A small image classifier, trained from scratch.
Data: trained on made-up ball-and-stick molecule models, 46.2 epochs.
Rows from block 2 of a small image classifier, named by matrix and row number. Each number is 500 + 25 x the weight over its row's rms, rounded and kept within 0 to 999. All counts start at 0. Numbers have three digits each.
After each channel's rows are labels from the 100 images, of 14848, where the channel reaches its highest value: "responds to" is what is common among them. Only what is clearly more common there than usual is listed. The data: made-up ball-and-stick molecule models. In brackets: how many of the 100.
# c30: last pointwise conv (model.blocks.2.c3.0.weight, 192x192x1x1), inputs 0-95

c30.37:520508521500510491490493487490538464540492517476491507474496483494517506482507481463505498476529522505529528486492520507521508497485500479520525488519465465486469494517487504495485525503518481527484482553517516521452516517453490499447533519468464475502493491473537529519514502507510512494
responds to: balls and sticks (100); balls: three (40); balls: four (30)

c30.14:523529484499495512540525466525515514492519481457525495554540471519507460492515523478492517482521504485470492498519504459493490502497495494508478493510521512476532472493495500516531526509525473518520518483546483512522547517499490520510552518504487485481506500513477545460508495548525504499
responds to: space-filling (100)

c30.148:489505483475493526476490531490478478513495508479518505500517523493458500513524538495508468500497518467495478509496508511467500486466512470455479547542524493556456475492509498477518519520492478516512508483545521498501551490509488516446531483506479488473506487538500477532459500496485491514
responds to: space-filling (99)

c30.160:493485517517519518467525487516493481531470456470500515483496504491506485477496535526486503534490525502471499519508505476513524507453550511506513503498471501552484482491544483477528458557536482495512534471533491505508509468506434462545486505549521532556500504515499506506489528497496508465
responds to: space-filling (100)

c30.8:506505534520500500486511480529521492495518502531463505494493509480469525481498530512475497507479486502503507471508500497492505489490490480507464527445517457506505476468505455471515449493540522499503554510494486541510492498523529475507525476535499530483441497495510494494508502501477519529
responds to: balls and sticks (99)

c30.134:501471480485502499523520548488507506477502509489480490476530506477522535492494486470478478472488466474513468537485478514510534483493506524490495475495461490570498532460523502497474480543470465485563507519474495517497503532496468479532555454491488508512520507499482495534516507469496496529
responds to: space-filling (100)

c30.108:475477498470503493485513504491497516528531475495479527495476515505505455520495505495543487520507488487444474509497482469526478506506496499463503504533495529528492539458502482527520483544466506540469560534441541551487507542486529507512517455495494462453476482500480467542471557532535497516
responds to: space-filling (90)

c30.113:526493518514516498504431495498482480504492488529495497493500558495490485522494514486494509460518461533487503489516498487476541481466508526515490484450524447499529515527490501461477488533526509464488518497534547489472522512464464443462525502497512509497512486511543484499517506506467485530
responds to: branched (82); balls and sticks (79)

c30.138:511466502492494477577500506495515506526517529459552496488473510506509490509496479506494477524487505520492463482514471536523517510475503482486519479521492477492536510519459512519532504485543453454501494511497491523528520536490487461454522550491507478522538448516472540509559533526476497482
responds to: balls and sticks (98); balls: three (31); balls: four (31)

c30.152:503517516511550506506493530501496501477513531530509505464511521490502514481523481522497518503506534493502471521532495518495463498483507515471520513476463516462521522526455542460489472494514501482509502530477498499544489447493522514510489472481516482541484513482472484550537491536499434485
responds to: space-filling (100)

c30.117:481497505489464515486541483454475501488485494472530493499544489496489465501549474509489480536510495479489508478505533518502483526462490491514482495512494463496518478492501484455487476549559514503453508513498497495478501592497530478499506499500526491461517512459514530468507484461494450512
responds to: branched (100); small balls on sticks (99)

c30.179:486503496532524524512467491469518480509526507473514472491520479508508484482526492520519527480501492507520475479514502476510519503552494491481491459526500534502490536551499512524494525477492496507472528500492541501490523526522488487468528465531478480523507484478499517485443506519540513497
responds to: space-filling (71)

c30.187:515504513516479524494533471559480509520506482529504515536512482515474475522466571494500492495460489486491477497476450504517532490530500502498462537539491488525483525525492498516536527469470491504474456511469538521514492464508554509493522491498441508468506553513494499496505503513479465504
responds to: balls and sticks (94); balls: three (34)

c30.133:513519502524509502509447497508498489507483501509469511503495474515521508486470509426496500502494507559513485500544497498485510437472511516512455546520514518535481488531475472534536496478521494468486529472531505482496506510518540508521512513491452503513509480541500493496503453515467504556
responds to: branched (95); balls and sticks (68)

c30.97:530505489489499491497524487566506488493478493482508478524516481472470497526530470478477455504513459526487504471495462493484478495520488450481508485493515513500504505513531476503472511524490524493456493507470484467522467509465504537457535505475522487466529512502496515489501485514485483550
responds to: small balls on sticks (61); balls: four (26)

c30.35:508522509513479530502535490508492514469461501493463481504499473471495456502472474513539507494477516507510501496517499512455486480520489526482499489534535458486456462491471505482517475521499499501531471492511482525526440533534468480457494493522552516462468517543527525537493505514524536501
responds to: space-filling (73)

c30.72:543494508503514493499487473493487483522470460467472483488501507484498482524479496477510535487465457508508438474485465473533546451526462488500543489477509494516472483531464486525476517498516529490518511546504494522525443515508483528511494465513526484504438531507521491519535484497512517493
responds to: small balls on sticks (100); balls: four (30); balls: three (29)

c30.30:505471493530503483461541536515501484540447489540483510498507487518475529517498510507521498494489489496503518471546482476471542488467496489507473490510501543481517467491463524510500520473515525478491437474479480487491526506490542520477487483508508493530536504532476520474542527482492452544
responds to: small balls on sticks (100)

c30.151:484515487531491475499525475525499497472478513508495525479506473499513509467484569530462496505507480535541526476505466497485524455498506480508506523453520502512507496477493475537481513468476549475491468514532513485558455525513559485527506520482468498453547497521512528485477500434466549544
responds to: branched (99); small balls on sticks (82); balls: eleven (30)

c30.31:486514504529489471507469494520513488504502539493517447468505528518499493481470502536492532506479519527438516502516478511466471472507458516499538506456531524495519483454498509543529486463531506493509484481528494532498515473488469515504491523458523464460481520505494529548488505539509503490
responds to: space-filling (92)

c30.91:478509502493515507506490486462514490496521530471476472492485506497505479466507483513512494476479471532518461517521487488496491479506477554468562509571485475523495531519500515474541512479512523504453478518500490498516478519488513503496498490480522520540536478505504520508522518504525505440
responds to: branched (84); balls and sticks (71)

c30.81:513492504462503501517499482489500486474543512515542525512523526498514515451480497505503509503489495504476481506479507491505483479520530485465469508514471496498457531496513529500499485489490453548514499445517500493514496485492513492502489463489498492491497536500494509538541508492529491511
responds to: balls and sticks (100)

c30.176:518487497486495517532493516516497463509473523500522499490518475493538487491463504530505496527489533503492490483519522554502465508513522497517485492519490495486489481520504512497476521544518507520489558511499519498456503523543490440516519508508473525457511481516487494522486494416481494529
responds to: space-filling (99)

c30.75:494476463489466500484503501546497489525493498533512530502497507510479466509497491468555471513496492497511493486521504470490547517493485478520478502486480522495540539539496529484465505528496477548523539451478512531513521487518449501511499482509521509525486475466461546516519475557496494485
responds to: balls and sticks (100); balls: five (26)

c30.47:540475513486474489487468538529523462475510510521518505475533498538486527515503483515518482519475470471501482502495480479466475461532499514516482480518469500521521505492497517491466494539455571520557457469481496494545481532489504542542488472543508483493536519520515523496502486527479532507
responds to: small balls on sticks (99); branched (93)

c30.156:491526475516481484519472526534470487501542522486506472448497508474487512527457462518503517477490509539472448526516497471478520535497526504516526532525525467478496495512501502534501477529529515535515539536489530481483508478495491489489455491517534532458473468524504515478490526476516505515
responds to: space-filling (85)

c30.57:454448486496500505529497506524518484473493494516512522510493509497522472477497467489500465507510485488488503525514491503527499500520540456516514485493445489511523498497501474511480488449542503508504492553447502540477446502473511504506548480507467505551491478511517484508463504500521482520
responds to: space-filling (95)

c30.40:571517476519486484509493495493503526541503515500492486472518482485472487469459493532506505503527499501498515528501503523513487480526482522488451483453472496538467502532519489502483497522535502521506507501488500503472481512507484528468516464572511527472514557532502496495430518449521575484
responds to: space-filling (100)

c30.71:484497522471513502456515484447540506523488470477473477496535487493509505471514540462498536521509485533482520524499523518494505502539483510517501476471511507505516474494527537507515472451439519523498457510484523521522504535483505530486535518468477449529536515497510560491471467501506545535
responds to: balls and sticks (98)

c30.26:515455506477548493466512504488480502466508503519545525494505511450517473461466478482486508496482470502483501464468497486507459469531532509520496501482487540438489541481518517492452521519502475472527513496507530485483524499487470517535510508507530521498490510502429547542491499514525530497
responds to: balls and sticks (100)

c30.76:526519472512482516501530526541500512488479526517507490500482495533459499483500522461519534461487486509490519504545510479500541488510474542525464494518479477485492462529497550498527491534527486471479503481521502495463478473505494515516491488536518497477439469516512513477487515507484514509
responds to: space-filling (67)

c30.19:516512479471460514494535485470505471480503498489507495550482493497502493514457474501483525531458498469498473474490482523528518518507516504472490461504520498528507553544503498524518519543525499496474483530467488493487452500514500507478545492495486470532449505493535480532524515489441521532
responds to: space-filling (91)

c30.15:483519492485515496509531533497514480504499500566497468526531478513555503498480487512486525517483485486515488539516522524506510515520529530484478467568501520468508504499510465522478537462480527501496501539493478515540506525464488530486527509438494487505493528480524446506496473519480552509
responds to: small balls on sticks (100)

c30.38:488505499510470509494484502497498501515500454451506451523437513457488474520509474472524497488492458436473538547479492474518496488475534507521477476497516501526496500535545500470531492493486534499492477534519485515479497508469503454463522450525461475529479508513492491456473489462500528478
responds to: small balls on sticks (93); balls: three (29)

c30.128:474454496489523464461479539457485522507531508470459527517488517515532512519485462531539511513487500512525478522524475498514489482453513517498471484489511486486450506555523545488505489512483477531490512487463477465507462482535518525502507529481521530486484533502504452514515507454469508509
responds to: space-filling (75)

c30.137:447465453464491562460467517477518547482441517504488504538515545528492487499550511501492488486520449445489457500490520495500489510496514503484532498466483479491504482533469503514521476455450467512477520455519506489460473470448526523487512465498473496526492469491510528502523501498508484501
responds to: balls and sticks (77)

c30.107:489467503502472499465490494452472534494498471501494490508505462516489505516541492497539473513478491479522487494504469520531520509471522509497533513538539501488469538484464432529466477511496517498603528490491455518520486502491490493491504557498523529506504507463495489499497501511490455509
responds to: space-filling (74)

c30.79:514499515489476516499505534492489544496474503456477475510460472480504512504495454476467533506502536495501495505496523490494506528483501516501502528576500506513456530514483461466515485466468501507507491509545468493539500491488502465487531511466513501454503545525526554525483493507475437508
responds to: space-filling (88)

c30.77:509517504481457507517528501528495522475466459517514476504520481507494497499512508497455470532491514484502489479478518485512503526507502478513491535507503522544485514502545473556524514501480505510502498484528483487504550484497514545521481514509490496507504453503514488486514547529482591507
responds to: space-filling (100)

c30.53:481499491546487516488500472480542493487440476500485527498513504533504477508511479468541476489498499512504478492488481471521474503475490513505487520500479518524477513505443498487505484487505472545573512468520458504527480502515498486507485497545547485534504452499469467487447530472508509487
responds to: balls and sticks (60); balls: four (27); balls: five (25)

c30.172:522473479475484506515469518508516512515484504470463497488483509479549510514465468497494522494510556488508508467514499507507496481475547473477453536490496524499489505456531474532498507464464502517485504493514506478504474505509492489521514451485493479526493514490455519508516527478461525467
responds to: balls and sticks (85); balls: three (31)

c30.163:509528515509483498493515519471494498486541526464484544533499466465487504507520488501494476513494523507561463466481473518511542514477475540455509553533509496534454511487479495505529509473469517463484506478513511474544496504500535501483539490474504503528488472513501480483468536519488527514
responds to: space-filling (97)

c30.64:483488471505469498501490493479472519490490488478494505470485501499474503462563491472492471517511552536516502517536480482496469515547483524492457503555492476521507512513505488492515522442506514511493497498477520486502423514491584532485490494523457535509517485501481528490473466501513494536
responds to: branched (92)

c30.111:500471498513478500544489502547498486511499451490519466500465544490502491525492475474490522491508494500471483545451495499471521483507486495487479504449482500468461505427486515525526489511455531546488452506471507502516452511467483472467491490500495533467497538519475479490521484484520517527
responds to: balls and sticks (100); branched (84)

c30.104:522462512482507532505495492477542478451474517527521499469492518524503504472471532526507499498494506548524501494532487463492523491505482501517519503524526490524468520499502490497479490507501510493483502536459472465503545577473522515526532511513509475484528452500529491471540473489502518472
responds to: branched (100); small balls on sticks (80)

c30.101:499522545499489481496516460429492524502506541498478498504488505461501515490498506517486459556468502536488470483545480508474520520473489501495487501495537518504485509449548481551492509502477461427498482531488500527525496498488488481533519549516529526460501479485498485479503576506533555530
responds to: space-filling (100)

c30.99:493491513457513502483473500487495478499483514508515505457486530495528525499506514457512485507496515504524520522528530493498497480497517517486490469480529513484504486512469474473570475516530469479491522440473525493530497439511515503499477478535498513485483520525468469506477485510509527490
responds to: balls and sticks (100); branched (89)

c30.36:524502524438478502525476469513539493485498509480524473497526471531493469484482477476469486487507522523494504479509497495485510500538490503534491481507472517495474490499514463538467484571438533474559470508500472574494536560493486501498520483484518494481470521455545508497509534528465518496
responds to: small balls on sticks (96); branched (83)

c30.191:503484543513482466478500487496511494527521518479512517499515482498510541499505521521507502531464491520513489513485510526481521501495507498479501478510532519514500506539498539500498510506531478474481432534543494519483507525531506505511509470503499473535474458512526482489499515554515485477
responds to: balls and sticks (100); balls: four (34)

c30.131:460491517480463504483506495457480500506512466481517489502508484526482531509497500485528493515502483501473495507524533504501475499489488506478491521481562549486513510474514513478464478589464469496520525478553503516504490469444472436478531522489524492517533521482486499529494509536541558511
responds to: balls: three (25)

c30.142:492480481500506514501501494477493490466549532492465548525482465464500500527484477515524513495517502488526487514496494511534533513492531506501486579516512513480458542503508462461546513488522471503452506500486482523508534537506470515475488532525533492457484462536489449479521472499498496514
responds to: balls and sticks (100); balls: four (36); balls: five (28); balls: three (26)

c30.146:529479488533474522525499513517513480501504523510498487509477508513516480482486508506516474516508473517468482504564479509479501493490488557530547460437528447511546518500485495488549532538495517515510486510497482513492477479482491497477514489494510506515497534514503488513509481475485482472
responds to: branched (92); balls and sticks (79)

c30.68:523496499501503507454470534467489518489510529505479486482480486467469508509515495520458499506514517477495497498535493522487554492498520470505494485534504528527492546490480495459462537493446501517483535556483516501479529463497508502440489507518516485536531512539493519483497558514509462523
responds to: space-filling (100)

c30.49:521518487506458499533534500512489531517525492500463487494490567506496483521482492503535485509519494488464476446520488484480531463484477456480504485451517477528480475488509487524515488518468513496492462529466510520455456477544507490534468531512504489483484491561514509492492465515492471520
responds to: small balls on sticks (72); balls: five (28); balls: four (27)

c30.83:512493509480508473479471476504471497494498514473518495489503509484489481465495456526493498473492491466530491503509480530515463475503527527499534490545486498513537511521499474445491509435473508502443509537552559462484503476467482459525455506483443484496481478519490503511534521452536490510
responds to: space-filling (88)

c30.4:522489509538489534490497472524498464516481539478502488496520486562502484522509500500502509466495508492525486532520504511500539498495493519499507506466521429542483537473528520493509521487480514498462546516478511512507494544486474469496522497514496502493501526501535488492463516524491546526
responds to: branched (88); balls and sticks (79)

c30.140:514496474481530516498491545506511507463498533492478513520591473526494534484518518449533522532491465502486549509535511464505508520495496510537502508487460511502478515496471499512517499463506532485461527520489515461491532516483520482507544486524520456475547521505525468491463501454484441493
responds to: branched (95); small balls on sticks (81); balls: ten (28)

c30.154:515510495477539484495506504468511488546494498489510531504491517519538495497485478479484506485507485507508504447502511551512511477487539531516482495515510510543472484506468509543485497481531508486479514483540465500465447455484515494514518521497546528545524462518527528507510537483479499493
responds to: balls and sticks (85); balls: three (32); balls: four (30)

c30.119:499506502500499517455507467493518490540489490503494515484532495479485526502502497503475479486517514504465513490508498526472545523496470510520481570519444522500489506493465481476472477539523503520525535513545521527511531459501483475476481550481504525479521466499479495515497516573519510532
responds to: space-filling (95)

c30.167:509469491501492486549514474524470475490512510463549485479523458491496508506467490458484442479462474490493488486472482509539543476475504443499486546494532476547476505509505503516522497504490549526484525531438497490496509508534559467486485503521479464475505576504466505514521463476497506501
responds to: balls: five (29)

c30.39:489474505499509539503525474486530512501523514504513516519527481523521578470505530512482471494519486477470514542530512523494492522534527516508501485500520515510527482486516504474497495487503494455480532480535514512477498520468476466471515502473491507494498524459437460493468519577519459493
responds to: small balls on sticks (100)

c30.41:446484481485515485549519480473525487524555484505539486500497556488457523517463495483536509508500460498464478481502516515513500473480477503488502455473527457491508476555512524507526449512482491496531497516521498505480457515495474493503454510470474507528497523496487495498495482489484532488
responds to: small balls on sticks (98); balls: four (34); balls: three (32)

c30.184:507508525541475498511510538539486473546524484513518510477509465478519499482518517485530502502461503506540500464472480449511481492496482519527500560487491496543469442486462514478507534484501540467510489552509526506511515493499452507564461446479527483502476480498566470521511495501502556527
responds to: space-filling (96)

c30.33:508484475511530492514497498502529534495545477529530510482505477522543493453488512518492546484496513498515479491507503516467547491501531497501513493527512478495527485501476485463499497536521482493530486472502509522453540487509529541500468518490477488548501478500492493554469478551564510531
responds to: space-filling (63)

c30.174:526482509524493527473481525515528479500487492494527492492458495522457493504475532500496458489486493523501465508484450502473511503551527533499476467547493519537492469497489450494475460494494560491503550521519517478526522545507524481510505471527533517509518516509498510522491512463472499474
responds to: small balls on sticks (99); branched (98)

c30.180:517523521483531538487532472504525479532463494489492517482512472504506479517498497519483486474476512544500489558482478517460502503517488516484487510514500470507508500471482506519539531537483498529481550511544505541488504483523485522508487502465490511463495471478517493515475496549468547480
responds to: branched (93); balls and sticks (84)

c30.29:487475491482488475472514494479519472505507487502484475482483477529535526513504469549509462494473494488515524475524501524480470461456512562472493473533491503514565523511494482458496545473515508466471543511504462482495495531474507468499458526497522486497544535483545464502499486476503447482
responds to: small balls on sticks (100)

c30.62:481497502541514451479525494483526538486510485499524498480486490513493540515513520540491500490499540497493491513496504504463505435482518475502526514541476473517540448494491492536500531482452505483500496494520499490546499514494469524492500512514467503516563565522473534502497511490491512535
responds to: small balls on sticks (100)

c30.48:462486514499473501495524488505474480463480485494492505485522507481482514462488492510500509519488490527515447505513496513509495485500503517522511544496515463449481558507496501518498482477458559556501512490489529519520495474531497481539497527494450546495518493545544526517490508509508501520
responds to: branched (88); balls and sticks (82)

c30.59:506471499474448507501503477512475513501524482460515515471541465505511493461486502546479480538471482529499504503508469505496483488468520534476513474503546509505523517496451487521491486503512516498485508514473483516487497503475495518518542512485519503490537474514503484503498504522494488468
responds to: branched (95); balls and sticks (80)

c30.11:510519497502495520490502481506489502498541502462536499548550525532480470465540520492517521471554497473468449487510514479477498478484494529512527483472462494481483479480517501472484460530524495514522489495546482482494478508489493515499492520494505469498494511527488523509480470542528469470
responds to: space-filling (72)

c30.123:496528514499541510513506541497496487515488525487524517477487496530508484464471507498476477491511507515517454518505529513487496471517519466526503479522487561504501469490526463526472537520489497479527479515494511555466514469512493475498526498533478467489479492501538523550552525448549531504
responds to: space-filling (95)

c30.95:506484514509480507526505536518515497485501519472518473511509479493476493524499498504507458512443498506518474514484502521498525495474506461480485502501508546490454541498500483541540502495518545538439527476475513482478474529492451475479496506523537543475470461484564516498498489530493537500
responds to: space-filling (98); balls: eleven (26)

c30.54:478505515464484488500484489498450466507528491498497485523493513476487523546466481519539473540469489513428476555503467528493473425461497477511474489511501461482498559498508515515506490460517546487510500490502498512502485505520472499544485474444510479492487493541532474465497510458446537498
responds to: small balls on sticks (98); balls: four (32)